config.yaml
dataset: "babble in 24 made-up languages, each with its own sounds, syllables and stress or tones, from a formant synthesiser"
input: "log_mel"
activation: "prelu"
kernel_size: 11
init: "torch_default"
momentum: 0.95
steps: 5600
lr_schedule: "wsd"
final_lr_fraction: 0.01
Rows from block 13, named by matrix and row number. Rows with one number belong to one channel. Each number is 50 + 15 x the weight over its row's rms, rounded and kept within 0 to 99. All counts start at 0. After the name is the row's rms in percent of the matrix's.
# convs1: first pointwise conv (model.blocks.13.convs.1.weight, 368x368x1, standardized in use), inputs 184-275
# convs3: second pointwise conv (model.blocks.13.convs.3.weight, 368x368x1, standardized in use, transposed), outputs 184-275
convs1.188 103:37 45 49 51 56 72 71 42 61 64 76 48 53 60 36 39 47 40 56 46 41 42 56 46 67 63 38 62 40 24 75 59 64 31 40 58 41 54 33 45 52 78 55 69 57 47 40 80 67 56 79 78 31 31 64 42 44 56 47 57 61 69 63 44 48 41 67 37 35 56 69 57 71 43 61 42 38 48 42 20 56 50 49 57 43 62 41 52 80 48 80 48
convs3.188 093:34 58 49 29 49 61 54 94 48 62 45 74 65 61 39 54 37 30 54 59 40 10 61 51 89 62 53 65 43 45 65 60 33 51 50 12 37 64 47 68 36 58 23 30 47 68 49 65 61 36 28 75 44 73 62 48 43 49 49 65 40 47 48 92 50 60 59 52 39 58 51 40 63 75 59 51 43 34 50 28 44 69 81 65 75 54 41 45 75 68 18 45
convs1.189 106:50 55 59 46 70 47 66 54 46 57 36 40 33 63 43 56 97 44 71 45 34 39 57 50 51 55 65 35 58 54 36 46 42 72 41 53 83 55 56 62 47 47 33 69 50 44 43 62 41 61 54 28 40 76 21 37 59 37 27 75 42 62 62 43 48 63 46 70 73 60 42 38 35 59 47 46 37 29 59 43 31 66 72 41 37 36 29 36 34 31 94 50
convs3.189 098:41 53 50 53 57 42 73 28 63 65 46 83 82 22 42 45 47 54 44 47 66 57 55 47 52 31 50 60 48 71 63 43 49 47 52 24 52 58 80 13 61 42 41 53 55 51 41 40 21 60 56 57 44 33 43 50 62 54 45 40 67 29 53 35 48 25 25 31 32 68 52 77 54 53 41 61 37 17 48 38 51 83 64 46 80 70 67 25 46 50 49 53
convs1.190 117:45 53 41 47 56 47 55 61 46 31 67 54 23 57 83 55 47 77 61 63 41 37 56 49 58 46 56 47 52 66 39 08 50 56 47 51 35 40 43 36 45 76 54 39 46 44 51 77 71 41 57 69 61 70 28 49 34 45 33 61 42 57 66 60 55 52 66 38 57 44 38 37 68 59 42 42 49 42 76 26 44 72 41 58 49 54 44 48 43 52 46 72
convs3.190 100:63 68 46 37 52 53 21 61 60 50 71 59 38 57 75 66 55 68 79 58 62 65 29 63 37 75 78 19 39 44 43 54 50 44 69 53 45 57 63 43 45 55 59 59 42 51 36 48 64 61 58 40 58 63 71 36 53 27 26 29 33 43 44 45 06 36 27 59 55 67 44 45 55 58 78 61 66 62 40 73 63 51 52 28 74 42 75 32 33 72 38 29
convs1.191 100:26 42 52 34 61 41 56 33 54 30 31 41 63 53 33 20 53 74 58 49 43 42 52 56 34 39 76 50 21 51 32 44 53 43 26 73 68 40 36 53 22 50 56 40 72 63 48 79 49 39 34 41 48 57 30 30 36 65 56 61 55 45 53 83 71 48 45 40 32 32 48 60 80 37 87 25 48 56 31 57 45 41 37 49 54 48 27 39 60 64 68 47
convs3.191 113:59 37 47 32 34 35 68 20 46 30 70 17 50 43 31 38 44 46 33 62 87 51 51 53 55 15 76 48 51 44 20 51 47 43 19 58 47 39 45 65 41 43 39 44 61 55 65 63 38 71 60 77 60 48 75 37 27 51 61 81 53 66 45 56 57 41 61 16 17 24 49 72 56 61 49 70 74 55 62 28 46 51 67 40 58 53 60 40 50 66 55 67
convs1.192 096:57 71 44 57 58 50 62 00 56 69 53 57 53 55 21 21 72 59 47 56 51 46 70 33 55 55 48 37 39 53 56 61 70 68 56 27 61 56 65 35 15 68 38 49 49 46 52 37 24 72 41 53 46 60 48 53 55 60 50 34 39 63 63 51 81 45 63 55 46 72 30 36 83 19 65 72 42 56 44 52 31 56 34 28 65 57 50 50 31 55 74 48
convs3.192 112:57 35 65 25 44 21 31 51 43 48 48 30 50 26 40 61 65 24 15 46 93 52 52 58 33 85 48 75 32 64 59 18 52 49 67 31 55 16 65 35 42 45 50 41 44 46 52 57 69 42 31 37 64 67 70 36 49 39 41 57 59 66 47 31 83 50 48 49 39 65 56 28 50 32 60 51 45 44 66 44 46 58 47 35 58 40 53 33 52 60 51 22
convs1.193 086:50 21 48 47 48 47 47 42 42 71 43 52 47 61 72 32 67 72 44 44 39 38 51 62 69 30 57 61 60 42 40 71 10 70 42 40 32 42 71 65 55 50 42 75 54 43 54 78 49 60 46 33 54 47 57 54 46 61 48 26 32 67 57 52 37 51 51 58 60 48 56 32 23 44 52 45 46 27 73 74 43 63 55 56 49 66 64 37 91 31 52 60
convs3.193 088:47 74 30 56 47 51 36 41 42 63 53 72 55 33 41 49 52 25 50 69 39 40 49 57 57 45 78 48 41 51 58 45 59 53 60 26 53 50 34 29 55 63 24 17 80 47 37 53 50 36 51 55 57 58 43 65 59 70 50 44 45 46 54 45 36 55 53 66 60 96 26 50 43 45 45 58 68 59 13 45 19 63 29 43 54 48 78 50 44 55 38 61
convs1.194 104:56 52 73 42 24 40 62 55 77 66 16 64 56 66 19 28 45 45 29 32 64 38 36 65 49 19 34 52 59 47 46 72 39 53 76 30 89 52 81 21 32 53 67 67 73 67 51 25 59 48 44 52 32 73 51 40 81 46 59 41 46 52 00 71 28 46 50 46 43 56 61 38 34 67 36 46 52 58 70 70 60 39 35 42 64 39 48 41 55 65 45 56
convs3.194 120:36 53 36 37 80 54 58 37 60 60 44 68 16 45 60 43 69 56 21 53 49 39 36 65 49 23 75 31 49 63 45 69 62 55 49 56 73 39 46 61 42 39 48 38 62 43 32 65 36 48 61 60 18 47 60 48 39 52 44 56 60 77 00 48 51 60 62 46 62 23 30 50 60 24 08 48 77 13 63 31 56 57 78 56 43 38 53 63 45 44 44 26
convs1.195 078:68 55 47 56 71 60 54 25 57 36 30 59 73 63 34 36 45 70 76 43 26 46 17 61 75 43 36 67 51 68 42 55 64 41 31 60 66 37 38 43 37 71 64 64 36 37 42 57 45 63 57 37 77 51 37 56 71 42 50 56 37 40 46 42 42 37 56 53 35 50 45 41 26 45 45 48 76 29 26 22 64 38 48 52 62 56 71 45 46 28 69 43
convs3.195 092:83 59 59 55 71 38 61 51 69 75 54 53 77 23 78 47 60 61 64 68 81 43 36 32 51 59 18 73 44 52 78 60 58 51 61 57 42 48 53 50 71 41 77 49 72 55 50 33 44 46 63 63 75 44 58 66 65 28 43 39 56 33 72 33 68 16 65 58 28 34 34 43 43 63 26 40 31 35 47 70 23 57 34 55 59 51 39 65 41 57 66 44
convs1.196 103:58 45 59 62 58 66 63 52 76 75 30 40 25 55 87 54 33 44 62 58 63 51 53 52 33 53 47 48 66 31 64 30 10 76 81 44 34 39 37 57 55 42 35 44 33 36 27 43 44 50 61 63 31 95 53 34 58 53 34 69 32 14 58 53 50 72 79 02 32 29 41 47 45 63 36 52 40 29 51 38 47 56 86 19 32 54 33 24 41 57 39 41
convs3.196 102:46 31 46 37 28 46 23 69 22 52 65 84 13 84 60 59 54 45 65 43 69 34 48 58 65 38 35 35 40 58 58 40 54 68 47 77 36 40 45 63 52 24 47 61 64 66 42 42 73 37 54 46 60 66 86 48 55 63 34 60 33 61 46 61 60 45 55 77 61 46 49 42 63 42 33 33 53 47 58 51 45 75 38 39 64 47 43 53 49 86 37 51
convs1.197 092:38 40 52 34 34 52 44 27 42 63 56 61 36 89 76 39 64 26 43 37 45 33 48 37 60 57 30 48 26 38 35 60 49 69 46 53 64 69 45 69 45 59 57 55 49 47 53 55 30 47 38 44 71 76 47 30 50 58 36 67 73 36 45 47 53 53 42 44 42 55 48 58 73 49 44 69 53 53 59 50 58 57 52 56 45 59 71 69 63 43 57 50
convs3.197 087:61 78 48 52 47 60 54 55 69 77 53 33 31 46 61 57 36 49 23 53 51 39 67 28 34 26 76 31 40 41 56 63 60 51 55 56 56 25 46 48 45 69 60 41 38 75 67 52 62 23 69 34 63 30 37 53 47 18 55 48 57 41 64 51 43 52 50 32 74 63 70 80 67 51 50 52 50 57 37 41 62 36 62 47 48 53 38 66 53 67 61 41
convs1.198 096:51 36 62 71 37 49 42 18 55 71 66 59 40 58 46 49 46 47 69 40 59 73 67 34 40 27 15 66 33 64 52 38 47 38 59 48 55 58 41 71 56 52 42 62 44 53 48 39 75 46 49 86 41 58 75 61 33 28 48 54 45 48 48 52 60 29 60 44 44 40 64 66 73 55 30 76 46 38 69 39 55 53 40 54 59 46 60 56 66 73 53 67
convs3.198 094:75 89 37 20 42 48 21 54 44 53 33 69 34 62 81 76 66 61 28 51 36 24 41 46 62 15 57 78 55 54 06 44 55 70 34 54 39 60 41 48 49 73 52 42 67 57 42 70 71 61 37 35 49 43 54 40 55 43 44 41 21 66 55 22 62 54 81 44 41 78 49 52 61 47 42 46 62 21 36 30 49 50 60 31 49 20 59 56 49 58 43 54
convs1.199 091:47 42 52 54 47 43 48 42 32 51 67 46 30 75 64 69 68 72 69 66 66 52 44 50 22 39 41 65 47 42 68 72 64 19 33 56 69 29 59 70 67 55 52 72 59 80 56 56 59 57 53 77 58 49 44 31 42 65 98 48 84 65 46 47 34 54 47 32 35 65 39 51 69 30 49 61 72 36 33 24 21 40 60 50 54 44 55 72 30 66 32 64
convs3.199 106:36 48 47 44 47 65 40 59 52 37 59 86 42 36 60 45 52 66 51 46 51 74 31 52 20 51 49 45 31 36 53 45 48 41 43 58 76 55 60 58 53 29 55 60 49 42 33 41 19 29 64 58 42 26 46 43 26 53 30 56 89 53 49 27 41 24 42 26 62 58 51 45 51 62 35 39 44 47 31 66 45 60 18 62 39 41 42 50 76 50 49 82
convs1.200 109:45 50 53 24 71 43 48 55 44 33 29 47 76 48 64 47 51 48 54 58 49 49 40 58 48 37 28 64 49 23 49 50 60 68 45 44 50 35 15 55 53 57 52 46 43 73 56 50 17 36 39 48 47 81 61 80 41 48 30 45 28 47 69 82 50 64 44 41 71 20 74 22 37 35 23 78 39 79 36 56 46 39 36 31 54 61 34 55 43 47 73 51
convs3.200 106:53 41 53 56 71 60 50 41 61 40 55 04 56 32 36 68 63 60 57 69 35 41 63 66 28 75 50 44 09 53 38 44 55 37 58 57 42 57 41 56 43 36 34 35 47 71 44 36 29 60 99 57 58 62 42 29 70 49 58 43 58 37 16 46 55 73 43 62 61 64 22 29 54 41 61 58 58 68 32 81 62 33 49 20 69 45 54 62 74 37 36 71
convs1.201 086:61 33 47 36 34 40 83 46 36 43 87 39 41 65 57 39 51 48 52 75 47 49 30 54 56 25 52 36 37 18 80 53 57 46 76 37 66 54 37 50 32 49 48 37 62 31 64 80 46 62 60 66 49 29 56 42 51 61 57 58 40 72 74 65 50 51 35 17 55 38 54 57 46 59 67 33 49 45 52 52 24 40 52 42 14 56 47 36 47 71 46 38
convs3.201 099:35 62 52 39 47 41 17 41 67 59 43 51 29 29 45 51 67 53 35 40 38 59 38 28 53 35 59 56 49 72 72 44 60 57 65 33 31 54 64 23 65 48 43 42 22 47 37 37 48 54 86 57 35 53 67 38 52 24 52 28 39 73 40 51 51 77 16 48 61 28 25 80 56 31 70 32 86 67 19 63 38 55 47 40 46 65 44 69 51 46 62 61
convs1.202 100:45 51 51 38 62 48 36 56 58 66 44 69 49 57 24 34 34 88 41 39 66 36 80 45 56 47 50 58 41 51 55 41 53 53 66 51 33 39 57 68 45 44 51 39 58 59 53 75 46 36 55 71 43 52 63 49 23 68 60 77 64 30 54 58 37 39 61 77 46 57 14 66 12 65 46 49 48 51 55 55 39 70 63 37 55 44 28 78 39 49 30 72
convs3.202 099:53 46 53 37 65 74 54 12 53 60 73 81 69 42 65 34 44 28 52 47 41 58 12 64 32 36 31 38 69 20 48 32 41 34 15 04 48 43 46 44 29 26 71 52 51 50 62 75 34 58 43 71 41 55 61 73 44 38 48 60 35 43 48 38 50 37 57 57 62 45 36 36 59 63 36 29 90 45 43 57 35 49 42 55 50 16 57 40 63 54 54 57
convs1.203 103:51 39 36 26 39 67 43 37 55 57 61 45 68 42 39 56 51 49 27 64 42 48 80 53 34 55 42 50 64 49 52 50 73 22 64 70 21 53 31 47 33 75 71 58 50 54 41 41 63 76 67 53 46 42 47 46 40 41 43 39 56 53 75 80 50 66 24 59 18 60 80 50 68 58 45 46 41 70 90 46 36 53 40 23 70 54 51 52 39 50 51 65
convs3.203 096:40 51 57 49 34 58 35 71 46 33 49 62 38 36 38 72 42 31 48 29 42 59 58 28 37 35 32 41 60 51 60 64 56 26 38 44 30 57 69 20 39 32 39 68 45 48 43 31 50 48 63 32 68 45 40 61 57 46 27 54 45 40 65 62 40 53 32 88 40 51 49 52 41 49 39 50 41 41 65 71 35 65 43 50 60 29 54 54 50 50 46 44
convs1.204 097:67 18 34 68 40 57 74 42 62 44 26 40 61 43 15 73 66 66 29 53 35 28 90 55 58 51 37 95 49 62 45 49 53 42 44 53 52 62 43 62 48 49 58 64 47 50 59 56 35 50 50 62 56 44 37 61 19 33 58 45 68 54 37 37 45 66 55 66 55 50 57 45 30 67 13 27 57 56 51 62 54 49 50 52 32 52 41 49 61 51 22 58
convs3.204 101:39 28 62 36 52 64 61 58 52 45 57 16 22 58 54 43 45 59 56 75 62 31 46 26 47 80 58 34 43 43 55 62 46 47 71 49 53 58 53 43 60 50 47 52 72 25 76 60 44 46 42 43 38 48 61 54 34 63 45 37 33 62 46 49 53 46 36 28 31 41 56 47 37 67 52 26 17 36 56 48 39 22 54 69 42 59 52 12 61 58 44 58
convs1.205 115:70 42 53 54 43 52 46 34 32 67 56 60 73 54 65 56 14 48 54 37 21 59 60 28 47 42 41 59 92 08 44 54 57 53 70 42 68 57 19 41 53 58 74 38 40 37 66 77 21 34 54 71 53 48 60 54 26 25 33 69 76 60 57 47 59 66 51 52 45 33 36 87 55 43 48 54 60 56 45 35 16 71 68 41 41 52 51 47 74 75 38 35
convs3.205 101:69 50 46 63 20 50 75 43 51 71 27 37 49 39 58 45 66 49 68 26 51 47 17 68 39 47 45 57 52 50 45 24 27 66 27 62 34 18 06 42 62 28 52 55 32 30 53 43 56 36 75 51 36 30 51 29 49 69 50 41 30 36 48 65 51 46 50 55 42 54 53 26 52 58 70 62 62 15 64 54 34 30 49 54 36 26 62 43 74 55 37 42
convs1.206 050:52 59 58 39 45 48 42 05 48 42 52 43 35 99 47 68 58 97 68 45 46 54 39 52 51 50 32 37 33 54 52 61 40 49 48 48 64 54 45 66 24 46 56 51 58 39 50 47 53 60 40 53 53 54 56 69 65 45 56 45 52 61 35 37 67 48 64 55 45 62 28 48 65 48 43 62 56 58 43 50 37 51 47 61 50 49 61 54 49 51 74 42
convs3.206 065:53 67 80 33 56 40 61 54 24 74 88 62 35 45 52 72 34 56 47 65 26 62 42 49 69 43 46 68 23 45 57 29 39 48 46 28 49 58 52 54 35 56 56 69 74 51 26 72 53 43 30 55 52 46 43 79 56 56 55 35 59 43 63 18 44 70 55 71 64 30 48 76 45 51 51 64 30 47 55 92 66 44 52 50 46 32 62 21 66 55 48 43
convs1.207 098:38 54 52 39 51 32 40 61 59 64 50 41 27 39 50 38 44 72 99 65 41 55 24 52 59 38 57 52 29 75 33 54 60 49 55 82 30 50 45 48 53 39 47 29 50 43 18 58 47 67 46 48 50 41 43 72 26 47 43 68 14 42 56 77 62 47 61 41 72 73 61 65 52 73 49 27 32 74 40 73 61 67 39 63 53 32 45 59 47 67 54 27
convs3.207 102:47 48 49 37 75 61 67 55 65 64 65 63 38 58 68 22 47 56 43 56 73 68 48 57 50 38 25 47 39 63 64 57 54 72 67 49 40 70 31 49 57 74 48 30 44 38 38 53 49 47 38 50 52 48 34 48 55 58 59 26 60 42 40 69 41 50 49 25 42 53 54 39 40 49 58 59 42 13 34 56 46 66 62 72 52 74 43 55 74 26 59 67
convs1.208 103:38 39 24 55 51 57 36 62 37 52 36 58 60 40 42 59 49 74 58 32 65 61 52 34 45 41 59 73 55 25 40 54 41 49 57 67 46 61 67 14 55 52 48 36 31 43 61 84 23 40 28 88 51 22 50 57 74 39 47 83 57 35 58 31 45 44 41 52 41 48 75 62 52 62 53 81 37 32 24 48 39 92 61 18 32 67 53 52 56 56 42 26
convs3.208 101:38 57 53 39 75 52 46 76 50 34 74 69 42 51 68 49 68 27 44 30 37 47 68 52 55 76 41 53 66 52 61 34 54 55 39 57 36 83 35 66 46 71 60 53 69 37 14 29 47 49 35 33 47 45 48 23 63 40 51 39 40 45 18 52 63 38 60 41 31 45 30 43 49 26 48 63 36 20 82 61 61 55 44 82 43 40 49 27 59 27 40 86
convs1.209 111:73 67 44 52 84 42 46 43 75 47 72 42 49 45 50 35 47 54 50 50 52 33 50 62 67 43 37 56 34 50 55 50 26 66 51 24 54 55 63 58 67 55 65 24 48 58 58 42 53 46 50 58 41 65 59 52 65 72 45 54 40 57 76 53 58 30 30 35 54 61 37 54 50 54 47 33 43 63 26 56 42 49 67 34 28 55 35 51 59 28 42 40
convs3.209 104:60 47 61 34 40 52 34 59 57 51 23 37 43 83 37 85 59 81 66 45 61 43 62 46 47 36 25 36 61 48 62 34 46 63 68 19 62 62 78 59 45 37 81 78 55 84 52 45 56 40 65 61 52 41 31 67 53 34 46 62 58 43 59 64 49 63 61 31 42 63 65 47 50 78 61 63 60 33 48 62 42 69 69 43 70 60 60 42 42 60 78 53
convs1.210 107:58 46 50 45 36 54 33 65 59 42 44 52 62 29 70 78 53 25 41 31 59 50 88 52 53 62 31 64 44 52 42 77 05 39 63 53 19 45 50 69 71 57 32 46 86 58 47 18 79 56 53 49 53 44 50 84 54 32 42 67 71 59 79 61 30 44 59 60 33 38 24 63 29 86 48 72 90 59 68 62 47 46 61 96 57 37 49 55 68 64 30 62
convs3.210 107:53 14 62 35 50 45 24 54 54 37 47 74 48 58 38 52 42 23 32 31 33 40 82 39 64 50 67 64 28 36 64 41 00 32 51 94 56 35 45 65 46 34 58 34 58 55 52 43 33 18 38 32 45 53 37 43 22 39 46 37 52 68 38 47 71 60 21 66 40 63 38 37 76 53 26 31 50 52 72 41 53 54 47 37 39 30 54 20 29 35 51 59
convs1.211 090:39 62 53 20 39 44 71 15 53 56 38 55 42 77 53 58 32 54 36 50 53 83 29 41 61 65 54 71 48 61 66 49 57 64 38 61 33 73 42 56 55 29 69 28 45 43 63 34 54 38 67 59 81 89 34 41 43 41 46 39 51 42 24 19 42 29 72 37 60 77 42 79 48 54 32 31 56 25 59 70 52 44 42 50 08 41 68 53 34 48 47 59
convs3.211 095:63 51 23 44 70 55 41 62 68 75 29 72 49 60 51 21 27 81 53 48 23 49 49 53 35 36 62 44 51 72 70 48 41 46 42 41 34 34 31 46 49 31 63 21 63 49 44 55 45 42 44 61 62 59 56 59 41 49 51 28 29 66 49 66 62 58 63 47 64 75 68 54 26 61 45 50 17 69 43 53 39 53 63 78 48 61 32 72 59 33 43 37
convs1.212 103:62 67 50 38 60 49 62 46 50 38 57 33 43 46 67 49 67 36 49 51 63 63 43 37 42 41 71 42 42 50 44 43 19 40 49 49 63 43 43 40 57 43 57 35 66 66 45 57 52 57 66 26 65 41 47 61 25 54 39 74 41 50 59 29 37 50 57 55 28 68 57 41 60 04 31 41 30 48 75 30 63 53 38 57 40 36 44 62 79 36 33 42
convs3.212 095:52 29 50 51 51 73 63 50 20 71 57 52 50 64 35 57 33 61 69 48 45 75 43 51 57 61 53 28 48 55 63 54 46 47 74 41 69 56 50 59 58 52 49 51 68 56 96 52 57 34 27 44 56 49 53 25 54 50 57 42 43 34 33 39 54 76 42 56 78 34 52 67 43 31 66 42 24 31 61 41 58 55 44 88 51 25 63 64 41 49 34 62
convs1.213 051:48 58 66 45 44 77 54 22 69 56 40 45 36 76 27 60 57 73 45 48 66 48 40 34 56 72 50 58 31 68 54 84 59 65 39 58 47 64 40 56 46 26 59 38 71 54 48 29 73 56 57 66 28 74 54 57 55 46 38 53 62 58 44 31 63 29 49 64 49 47 51 22 44 49 48 60 46 39 56 37 59 82 40 40 57 50 88 60 48 45 48 44
convs3.213 079:28 78 42 34 33 67 62 32 72 52 68 41 51 51 40 57 47 58 57 79 36 44 68 59 46 39 60 65 58 52 83 39 54 53 33 28 46 39 39 27 55 33 72 66 62 67 45 71 67 46 53 52 51 57 36 64 49 56 34 50 41 60 81 37 42 52 61 55 66 71 55 65 40 42 48 52 53 73 39 80 47 71 63 52 29 30 62 63 43 62 63 39
convs1.214 096:42 51 21 21 43 57 95 40 44 61 81 57 47 62 51 55 48 58 45 77 51 45 48 64 80 41 47 67 67 74 54 76 51 54 30 76 81 65 56 56 41 47 32 52 52 49 50 72 49 37 43 43 52 58 65 50 46 69 57 39 55 75 52 43 34 44 73 45 43 61 26 34 25 39 57 42 56 56 55 40 44 39 39 34 60 53 58 49 38 39 81 30
convs3.214 096:53 46 37 45 50 47 34 23 51 48 54 43 72 70 38 49 48 48 46 45 51 52 48 28 45 31 56 36 61 37 23 48 35 63 61 44 57 46 77 47 45 77 24 67 55 55 68 48 70 34 53 36 78 70 73 50 40 55 79 61 21 52 75 47 44 40 45 55 47 45 72 41 54 54 67 40 55 50 32 30 54 43 52 50 55 74 56 66 51 44 43 70
convs1.215 115:46 35 34 52 40 70 20 54 21 26 41 73 45 60 50 59 63 27 38 69 52 57 69 33 70 36 41 52 59 47 86 60 31 31 70 53 70 62 44 88 41 46 28 46 36 49 36 52 56 44 48 59 44 23 30 51 51 68 49 24 65 65 52 60 80 52 35 56 55 61 49 86 57 47 22 56 44 40 44 73 52 62 41 55 73 34 58 57 76 25 33 64
convs3.215 097:37 46 55 60 46 31 74 24 44 51 53 60 43 18 66 72 34 61 53 24 67 40 34 27 52 55 48 14 62 51 41 61 53 71 50 68 66 26 39 30 59 23 56 62 92 71 49 50 32 52 65 45 51 44 37 44 64 55 34 53 57 49 40 47 23 30 60 47 73 57 59 37 42 41 74 43 73 42 34 58 26 42 56 68 67 40 58 69 61 40 69 14
convs1.216 105:27 79 25 44 46 26 51 29 41 81 22 35 58 66 60 72 69 56 62 66 35 63 46 60 79 26 58 45 47 52 26 45 42 37 43 36 44 36 45 22 50 56 47 28 60 49 38 62 38 41 43 36 65 47 41 24 57 50 41 74 32 54 96 66 66 49 64 25 48 24 44 50 39 21 80 61 41 60 68 55 40 55 74 42 18 38 55 41 46 35 63 31
convs3.216 099:49 68 99 47 46 50 72 71 64 55 68 45 45 30 57 26 67 41 64 81 67 45 38 45 44 42 67 53 57 54 16 49 50 59 54 60 40 41 56 35 35 70 49 50 56 56 50 42 65 58 81 71 41 59 31 66 31 46 40 36 63 54 42 63 75 66 43 29 54 39 42 30 67 67 77 56 59 33 86 71 48 63 46 40 48 34 72 58 26 58 51 46
convs1.217 102:29 31 52 56 69 52 72 70 56 36 51 62 63 61 57 29 71 50 49 88 43 37 51 72 49 53 54 35 60 21 68 49 56 54 41 38 45 72 66 69 37 81 46 35 42 43 67 45 56 58 47 49 47 63 45 43 04 46 40 60 40 43 67 50 65 45 71 24 60 44 23 64 19 68 27 28 33 51 46 53 54 32 51 59 96 68 25 67 34 50 68 53
convs3.217 099:44 18 37 64 35 42 55 44 61 50 66 55 34 86 35 51 36 51 36 48 44 68 48 41 40 39 54 50 36 27 42 48 69 41 86 57 44 58 54 38 57 63 26 45 54 42 29 41 55 45 53 51 30 63 53 68 54 37 64 53 72 59 57 47 47 75 58 78 85 54 31 52 55 53 54 44 52 67 54 49 48 35 51 31 48 52 48 87 70 17 54 57
convs1.218 103:52 57 43 76 30 65 54 43 50 43 11 41 68 53 41 59 82 58 65 35 51 50 17 55 61 41 58 40 51 26 49 38 43 44 57 49 52 55 75 53 48 38 25 64 85 47 71 65 73 64 38 38 75 39 49 46 58 32 26 36 46 44 90 68 53 68 52 34 25 43 34 15 40 48 47 64 77 62 73 62 25 30 31 53 44 14 33 70 49 65 46 55
convs3.218 106:63 58 62 32 36 63 71 46 50 32 37 41 40 41 58 57 53 43 61 51 45 57 69 43 83 42 48 42 41 76 78 58 74 59 42 45 64 46 59 55 70 33 72 73 68 32 52 28 46 49 50 42 55 35 64 29 61 58 69 28 37 47 38 39 71 51 41 34 55 48 41 29 68 43 88 30 61 54 56 56 47 86 63 30 62 52 29 50 43 29 65 32
convs1.219 102:45 64 53 21 60 27 78 60 70 51 18 46 56 42 66 25 61 27 45 57 46 70 64 47 38 38 68 55 48 38 31 44 33 71 81 48 53 59 45 44 63 31 16 51 35 61 43 36 75 60 52 60 53 34 90 52 61 81 51 50 46 34 38 63 56 73 47 41 59 57 50 83 42 40 44 63 53 49 54 21 35 45 60 55 50 31 40 62 52 35 45 68
convs3.219 101:31 71 50 28 67 59 57 53 78 32 52 55 26 23 23 33 35 50 37 47 37 55 54 75 34 40 59 78 03 48 01 71 37 40 36 69 49 71 41 36 53 42 58 48 60 51 40 51 33 64 51 67 44 59 86 47 47 60 39 41 51 73 29 49 58 53 42 41 57 46 72 51 44 58 31 78 47 50 68 62 28 37 30 42 73 39 53 40 45 65 29 44
convs1.220 105:59 82 64 25 44 53 34 58 41 55 39 74 37 54 29 55 53 59 51 55 36 66 55 40 51 60 40 91 39 52 40 32 57 46 45 38 26 51 76 60 80 31 50 59 57 58 35 87 63 62 30 64 65 44 33 58 49 38 33 51 72 65 43 41 72 27 39 24 39 46 63 65 47 34 63 31 69 57 40 55 75 64 36 54 40 59 47 73 54 53 47 51
convs3.220 101:42 40 45 34 63 47 77 59 40 41 31 36 62 48 54 48 71 77 46 32 49 21 37 33 60 69 46 42 48 54 35 65 68 35 66 53 15 56 48 58 49 50 42 47 41 08 59 64 48 47 58 57 81 45 65 52 56 61 65 56 60 36 61 61 23 54 58 45 44 63 71 44 44 37 48 48 48 49 68 51 59 47 58 48 54 28 46 50 55 64 51 51
convs1.221 092:37 70 63 44 82 56 41 53 82 51 47 63 46 74 62 56 62 22 74 47 64 56 59 14 61 60 38 37 32 25 28 38 06 65 63 56 47 12 54 41 64 52 71 48 21 43 50 61 47 46 36 35 41 68 31 73 33 45 65 30 49 55 41 59 70 30 56 49 82 51 64 53 43 52 54 52 43 82 31 52 30 39 67 65 57 46 47 30 61 81 53 51
convs3.221 087:21 65 49 42 49 32 46 55 54 30 50 32 36 52 59 18 27 19 44 67 37 36 45 33 47 32 35 47 14 67 53 44 47 41 29 83 39 39 35 40 45 59 61 42 51 58 79 35 51 49 68 51 49 43 48 32 62 61 33 40 35 61 35 41 63 60 56 66 54 48 47 14 69 65 46 60 52 75 36 64 44 75 79 64 35 27 67 49 53 87 67 45
convs1.222 097:46 50 46 58 36 40 40 66 53 46 51 41 37 67 54 44 53 37 03 57 03 63 38 89 53 43 37 64 61 03 43 54 64 28 42 57 51 36 47 69 60 30 23 41 42 71 51 71 49 72 40 50 76 54 43 27 50 55 49 27 75 40 74 70 51 42 45 54 39 63 54 82 33 44 48 56 58 49 46 58 61 51 42 52 52 40 30 59 48 50 33 19
convs3.222 096:41 41 15 54 51 71 45 28 37 55 51 52 40 43 43 45 37 16 44 34 56 66 23 47 42 61 66 54 17 66 29 47 62 46 27 69 27 34 44 45 64 63 49 38 59 72 43 49 46 38 47 35 20 28 49 67 43 56 68 65 47 53 41 22 48 65 80 35 25 65 81 28 35 56 70 56 54 66 52 59 47 62 54 45 56 47 59 49 34 67 49 57
convs1.223 107:54 57 50 52 95 36 56 61 59 68 36 63 32 41 69 41 76 72 47 57 45 50 38 30 75 65 70 42 61 57 66 40 57 40 78 57 49 75 60 53 28 23 56 46 31 34 45 55 57 59 79 26 45 33 37 58 46 25 47 50 55 39 51 11 36 39 41 77 38 50 53 51 54 54 32 54 81 37 52 53 74 53 36 35 59 61 74 46 79 48 51 60
convs3.223 100:57 48 62 37 54 45 52 59 48 47 36 67 61 48 41 56 58 60 38 47 55 73 49 47 48 41 45 32 59 59 88 44 61 39 00 42 32 57 60 40 46 59 76 49 32 40 48 31 67 42 41 72 47 28 30 64 66 39 37 40 36 55 41 54 39 74 65 50 49 45 37 24 28 41 63 31 51 35 51 41 40 60 31 51 30 55 53 60 46 73 77 68
convs1.224 097:42 36 43 44 62 30 53 19 26 38 67 41 62 50 61 42 56 38 61 44 64 62 41 59 44 59 53 46 43 53 67 38 42 70 82 50 63 64 73 48 46 57 31 57 48 71 61 60 39 36 53 34 39 79 56 51 56 68 71 29 50 45 31 79 67 68 55 36 51 45 42 38 28 61 54 43 39 50 46 47 37 69 50 49 41 50 35 46 43 61 53 78
convs3.224 098:73 42 43 57 45 65 36 51 19 15 56 40 38 66 48 53 38 75 73 34 65 63 38 86 67 54 49 29 63 70 39 53 70 59 61 81 80 39 63 45 52 50 75 67 42 58 83 55 55 47 49 45 30 39 29 49 34 65 28 48 52 43 39 49 65 39 35 32 46 66 40 39 62 24 39 37 43 77 30 53 55 59 36 33 54 45 55 49 67 60 58 51